python train.py --embed_dim=384 --encoder_positions="learned" --text_encoder_width=256 --text_encoder_norm="layernorm" --text_encoder_activation="relu" --beta1=0.95 --shampoo_beta=0.95 --eps=1e-08 --lr_schedule="cosine_restarts"
Rows from block 2 of the audio encoder of a small contrastive audio-text model, named by matrix and row number. Rows with one number belong to one neuron. Each number is 50 + 12 x the weight over its row's rms, rounded and kept within 0 to 99. All counts start at 0.
Before each neuron's rows are labels from the 100 clips, of 14848, where the neuron reaches its largest size: "strongest on" is what is common among them. Only what is clearly more common there than usual is listed. The data: struck, bounced, scraped and rolled objects made by modal synthesis. In brackets: how many of the 100.
# gate: MLP gate (encoder.blocks.2.mlp.gate.weight, 256x128), inputs 0-127
# fc1: MLP up (encoder.blocks.2.mlp.fc1.weight, 256x128), inputs 0-127
# fc2: MLP down (encoder.blocks.2.mlp.fc2.weight, 128x256, transposed), outputs 0-127

strongest on: rolling (61); rubber-like damping (52); text has "noise" (49)
gate.136:54 36 40 38 58 44 49 65 60 54 58 41 36 58 61 52 50 49 50 45 63 52 69 49 48 35 48 57 52 63 38 49 52 55 65 59 54 46 40 39 78 41 55 47 76 52 38 48 41 47 41 66 29 48 51 55 52 61 40 56 63 52 47 75 43 48 61 35 60 46 64 56 52 69 40 37 51 52 44 62 45 60 90 33 58 62 41 62 72 38 34 37 50 77 46 55 56 57 58 74 48 39 61 43 67 71 70 48 47 44 35 62 71 35 67 54 38 47 80 43 51 54 43 65 67 47 27 51
fc1.136:49 38 79 41 46 48 55 48 44 38 47 45 59 38 33 28 44 62 44 75 57 44 49 54 57 48 59 48 53 35 42 40 49 46 44 49 27 35 43 67 40 62 49 46 49 59 58 52 62 40 43 43 65 46 44 49 61 37 47 68 35 23 50 54 47 76 46 61 40 98 43 61 49 46 51 61 38 56 46 47 52 39 42 51 46 53 47 47 53 62 59 29 36 10 54 70 70 60 49 60 53 37 33 52 27 55 51 42 55 45 68 37 49 50 57 59 61 43 69 59 33 63 50 39 66 63 51 51
fc2.136:38 38 76 36 53 48 49 34 56 61 46 52 44 59 50 38 45 47 54 45 52 37 28 48 60 58 50 66 38 47 55 64 57 63 45 53 28 58 70 42 28 37 38 65 49 57 40 71 38 61 46 66 46 45 25 48 54 66 61 54 52 65 47 33 82 59 35 56 49 35 39 60 47 51 66 67 65 29 43 42 62 49 28 55 52 57 49 55 71 59 52 35 26 66 52 61 53 47 66 48 58 60 59 64 55 50 49 46 32 74 58 59 63 70 45 55 62 60 61 29 27 47 37 61 39 52 54 62

strongest on: small (63); rubber-like damping (54); action: one hit (43)
gate.114:28 49 29 42 50 79 46 52 26 45 52 62 49 64 62 63 72 40 49 60 51 42 27 62 71 58 54 36 55 58 57 34 43 59 50 51 33 50 32 47 48 47 47 36 51 49 53 58 79 47 48 41 45 39 42 57 49 53 53 41 60 52 31 44 84 57 62 41 56 49 52 78 37 62 63 33 43 33 56 52 54 43 54 46 36 65 30 47 48 28 44 62 50 40 59 51 60 60 55 40 41 47 62 40 43 51 57 81 56 43 79 51 53 43 50 54 61 70 25 57 66 59 44 41 41 39 66 45
fc1.114:53 63 37 48 68 47 24 46 45 56 34 27 55 45 39 41 45 48 45 64 31 43 42 44 59 45 51 47 51 44 42 46 30 45 65 76 66 34 35 51 59 29 56 57 63 55 61 43 37 51 55 55 33 26 54 56 52 53 74 71 53 45 41 49 54 51 37 52 38 14 58 32 37 43 33 34 66 74 43 59 50 43 59 55 66 49 46 43 61 67 64 40 64 52 59 52 61 47 68 46 52 37 32 50 57 55 31 63 37 45 49 53 63 52 61 44 68 57 36 52 25 70 52 25 43 48 49 62
fc2.114:25 54 51 47 49 47 33 38 27 42 77 54 55 38 51 43 37 51 48 53 34 70 33 59 44 44 57 74 40 34 49 27 60 35 38 39 51 59 29 41 50 63 37 66 71 55 57 52 34 43 29 72 42 51 57 31 50 51 75 58 70 59 54 63 59 45 54 58 48 51 43 50 28 49 58 50 49 51 78 56 53 52 39 59 42 55 60 52 59 43 41 57 46 62 28 65 39 43 58 63 50 49 41 46 53 46 47 44 31 37 68 67 45 49 62 39 45 46 42 56 54 42 17 45 75 30 53 42

strongest on: rolling (77); reverberation (71); text has "reverberant" (71); clipping (47)
gate.56:61 44 63 77 53 42 64 56 46 49 36 52 44 53 72 30 36 66 28 34 51 52 51 38 63 65 55 35 47 60 28 58 58 55 41 35 46 34 63 41 36 36 56 33 49 53 46 63 52 62 51 75 60 71 52 43 59 28 49 49 52 48 44 52 82 56 38 53 53 51 59 48 52 39 52 62 57 54 28 52 31 37 56 52 38 48 79 38 21 50 59 49 45 55 51 56 45 63 57 39 51 33 34 45 54 23 62 83 64 52 63 57 52 29 41 53 60 47 47 46 42 39 62 50 54 46 48 37
fc1.56:61 72 45 47 45 56 33 38 45 65 64 63 45 56 38 50 64 42 42 60 59 55 40 57 48 45 54 40 57 44 32 55 55 53 65 66 52 62 46 53 48 25 46 58 54 42 45 44 67 26 43 40 49 56 58 64 36 75 45 41 73 71 47 49 34 61 61 49 67 63 39 31 44 75 35 29 43 53 57 55 81 43 50 48 61 57 55 52 62 43 42 34 56 42 46 45 81 58 35 56 44 57 74 51 51 73 51 45 61 39 54 36 61 50 44 14 28 55 33 54 45 45 38 39 43 48 61 43
fc2.56:30 47 34 59 34 41 53 36 37 39 71 85 50 26 42 46 65 64 63 53 61 69 43 42 66 60 32 58 66 66 52 48 49 50 56 55 55 46 37 44 48 63 28 67 34 46 62 61 52 43 71 57 37 38 53 70 48 70 57 53 36 50 39 39 50 59 65 64 61 61 50 56 66 46 54 47 43 57 55 28 64 56 44 34 58 64 62 63 62 31 41 48 58 58 56 52 53 31 56 61 45 50 79 52 40 56 40 34 54 51 62 45 51 54 79 50 26 49 63 60 48 65 33 43 46 62 51 58

strongest on: small (92); scraping (54); shape: square plate (33)
gate.217:30 54 43 58 61 58 33 55 38 60 67 50 60 66 57 47 42 53 26 45 35 43 53 65 51 33 59 55 51 70 33 73 42 57 43 48 48 48 42 67 29 51 76 41 20 55 58 43 50 45 52 64 66 55 47 43 67 39 37 43 57 75 44 50 53 44 44 52 41 69 58 62 51 52 51 54 52 34 63 29 45 63 26 66 48 53 49 72 57 48 28 54 62 37 57 67 66 48 52 40 53 46 54 20 64 47 51 45 55 37 55 57 49 69 39 60 60 35 28 43 33 41 57 43 26 62 65 59
fc1.217:27 50 50 25 44 62 63 84 46 49 56 49 36 32 36 41 40 42 55 42 37 29 62 28 54 57 81 70 40 56 50 65 53 42 44 38 54 48 46 23 32 48 56 63 48 40 64 37 67 46 67 55 56 48 50 50 51 49 53 41 56 33 43 30 52 67 58 55 76 38 42 50 42 49 57 53 47 60 48 61 47 72 33 59 44 38 61 61 42 43 58 44 53 38 54 34 58 63 32 75 44 47 54 68 48 42 65 43 64 48 55 63 43 44 44 80 54 32 50 30 42 43 30 44 52 55 48 50
fc2.217:38 65 33 44 53 38 60 51 56 43 17 59 36 40 35 38 70 41 46 47 39 40 48 35 68 57 44 42 69 41 33 52 55 66 51 47 57 62 71 59 37 69 43 58 36 65 56 54 43 53 41 50 46 48 52 40 31 59 46 47 51 61 60 39 48 49 45 15 41 57 49 42 64 28 44 56 63 37 48 58 52 61 49 42 57 64 33 59 59 29 22 41 58 51 61 44 55 50 47 72 41 41 67 52 47 21 63 48 44 52 50 48 57 37 31 72 47 62 41 51 29 34 68 74 41 48 39 36

strongest on: small (78); striker: hard (76); steel-like damping (39)
gate.222:50 49 56 56 69 54 35 39 46 42 68 61 49 33 52 26 37 55 63 36 36 15 49 41 37 45 68 46 49 27 45 61 50 66 33 58 56 62 43 59 63 51 49 53 45 32 21 77 55 55 35 35 46 26 71 50 63 55 49 54 50 48 64 41 60 63 35 28 54 57 45 64 61 62 51 41 57 41 46 50 35 33 39 80 46 47 34 39 43 52 40 39 50 56 71 57 70 59 41 55 49 52 49 39 54 44 60 52 59 47 57 64 43 60 26 50 69 49 53 45 58 37 53 64 66 40 69 61
fc1.222:60 45 82 39 42 50 53 50 30 47 48 51 53 35 52 34 56 32 46 51 47 77 54 67 46 46 48 31 47 48 76 34 42 24 64 30 33 40 68 56 64 27 54 44 65 62 72 54 58 65 53 58 32 51 32 48 42 44 56 39 41 61 43 55 69 50 61 59 27 47 77 42 49 53 44 51 34 64 45 50 57 38 48 50 48 67 49 39 47 55 47 48 70 47 48 50 31 46 74 54 52 55 37 69 51 73 51 52 59 58 37 40 62 46 62 41 36 50 54 48 52 74 53 26 43 63 61 54
fc2.222:32 49 51 61 58 36 41 59 28 27 66 32 64 62 50 53 31 47 52 64 73 49 43 35 46 50 48 15 73 56 58 48 45 56 61 65 58 24 52 52 37 32 58 54 50 42 56 64 37 47 52 62 47 69 71 59 48 50 31 42 46 64 47 43 69 56 52 59 59 56 39 65 44 44 52 53 61 67 25 56 46 40 24 29 50 65 59 33 48 58 64 48 71 56 65 72 29 46 42 43 35 59 47 48 40 60 46 43 55 46 62 40 46 56 44 60 50 37 30 68 43 42 51 57 45 51 49 68

strongest on: scraping (88); white noise (29); shape: string (29)
gate.248:38 39 42 32 32 62 57 46 45 44 37 40 62 65 45 47 61 61 20 42 56 41 49 52 55 56 45 60 44 57 60 54 51 44 35 58 56 64 49 61 58 47 54 50 28 30 50 57 84 43 36 65 38 36 53 58 45 56 46 31 55 29 31 59 48 70 42 54 54 58 80 56 27 48 40 25 35 49 47 40 46 68 54 48 59 50 40 39 42 61 46 49 43 63 69 70 28 44 27 62 41 56 66 65 64 55 63 62 63 38 45 53 72 63 31 54 56 51 44 56 58 34 56 43 49 32 55 34
fc1.248:37 46 30 46 36 45 46 66 41 54 47 23 49 39 54 43 53 41 27 52 53 44 62 35 57 54 71 53 41 26 58 59 43 35 50 24 49 62 36 61 58 71 76 54 51 39 60 51 60 43 39 44 40 47 49 24 40 47 26 56 66 35 37 56 48 64 44 52 29 48 59 59 34 49 54 23 48 52 17 54 54 48 55 41 58 53 58 51 26 56 46 35 53 58 57 53 28 39 55 56 37 65 54 54 61 61 49 47 65 56 56 48 56 84 58 52 60 46 47 69 46 54 67 54 35 32 48 59
fc2.248:75 53 41 63 53 57 48 50 39 59 50 27 28 60 79 50 52 69 56 46 80 43 49 46 31 69 57 45 21 39 43 48 52 42 62 47 57 44 54 49 46 43 48 58 44 36 45 68 35 46 45 58 57 50 45 54 55 36 61 42 52 54 50 41 49 30 33 47 40 63 25 50 60 38 56 43 56 22 51 63 83 65 64 33 44 48 57 63 57 61 66 53 56 48 49 45 57 52 58 46 55 47 06 45 45 52 38 50 49 56 59 50 56 46 34 61 43 57 60 71 58 55 41 47 32 44 25 52

strongest on: scraping (40)
gate.64:53 61 53 43 37 62 38 38 43 44 49 52 51 56 54 44 62 35 60 42 53 44 46 62 61 20 41 55 59 63 52 31 39 43 88 39 33 73 74 72 57 45 43 47 50 52 35 43 38 38 42 50 50 58 46 42 52 43 47 28 40 58 53 36 48 43 49 55 59 47 49 28 63 41 43 54 36 14 39 51 37 63 40 53 46 32 32 28 71 46 70 66 44 69 67 33 61 44 54 57 52 55 41 60 58 55 74 48 68 56 61 33 67 40 47 39 60 58 54 53 60 61 45 52 61 62 55 41
fc1.64:74 42 42 45 39 52 41 32 37 71 52 49 79 50 28 54 58 26 45 49 72 42 65 60 43 52 47 49 35 54 70 71 68 66 33 48 53 34 58 41 49 43 48 40 37 40 47 37 64 50 44 54 57 58 31 59 38 62 66 41 46 33 28 47 34 54 43 54 39 43 66 52 58 28 44 58 26 53 59 51 27 51 47 50 59 44 44 40 26 52 43 27 51 51 63 45 29 69 53 50 50 54 47 58 51 43 51 69 51 61 79 50 61 58 63 52 52 47 55 48 58 40 58 71 39 57 33 30
fc2.64:32 32 76 27 62 56 39 63 53 42 30 47 52 41 55 57 44 42 53 37 51 52 26 46 46 42 49 58 50 32 22 30 68 58 57 43 59 55 43 51 69 40 53 46 37 63 56 65 50 79 48 59 57 60 59 57 35 53 51 57 37 40 40 49 51 63 59 29 76 48 70 35 39 40 46 73 59 56 61 59 49 44 56 31 46 68 45 51 42 37 62 42 44 38 46 35 62 37 30 66 72 34 60 67 61 46 45 36 51 48 50 58 62 60 48 63 52 35 53 44 59 37 50 51 43 80 45 60

strongest on: scraping (61); rubber-like damping (38)
gate.178:48 49 54 64 50 46 73 38 43 43 49 43 51 49 67 49 56 58 42 42 55 44 44 69 51 24 44 25 63 60 64 46 50 53 45 64 62 56 38 43 53 52 64 64 56 20 61 46 59 59 58 35 69 63 45 63 48 64 48 45 55 46 47 62 46 59 37 50 33 55 66 45 54 39 47 41 65 35 50 52 36 37 27 75 27 66 47 51 51 48 34 70 32 62 38 43 41 69 62 37 41 40 30 63 53 72 57 58 60 40 43 44 31 52 49 78 79 59 44 61 55 51 68 36 57 59 50 31
fc1.178:45 72 65 37 49 46 56 44 37 56 37 46 52 38 29 59 35 34 67 69 57 31 34 63 29 38 39 70 58 53 56 61 67 52 50 39 29 62 58 33 60 63 65 66 35 64 65 56 40 45 36 53 54 32 45 32 32 81 55 47 51 58 40 51 27 41 39 35 48 62 48 54 58 49 52 65 52 46 49 38 65 47 56 57 61 56 29 48 27 56 49 40 68 35 56 38 62 62 59 37 43 36 56 64 32 62 44 49 62 54 22 53 32 53 52 50 44 42 60 45 46 52 62 46 42 37 63 34
fc2.178:57 53 55 36 45 52 40 15 64 53 53 56 63 45 56 54 49 54 64 44 41 28 45 65 59 37 52 49 67 63 60 56 58 52 52 33 30 38 50 55 47 74 44 44 49 58 50 45 65 45 41 53 43 46 72 40 78 49 29 51 44 49 53 33 41 31 45 48 60 50 47 49 52 40 32 48 49 61 68 33 59 31 44 58 65 56 56 44 53 55 40 59 57 60 57 53 58 75 44 60 38 44 63 56 44 59 81 62 43 50 43 47 30 42 54 70 27 51 28 36 68 48 49 28 32 47 88 42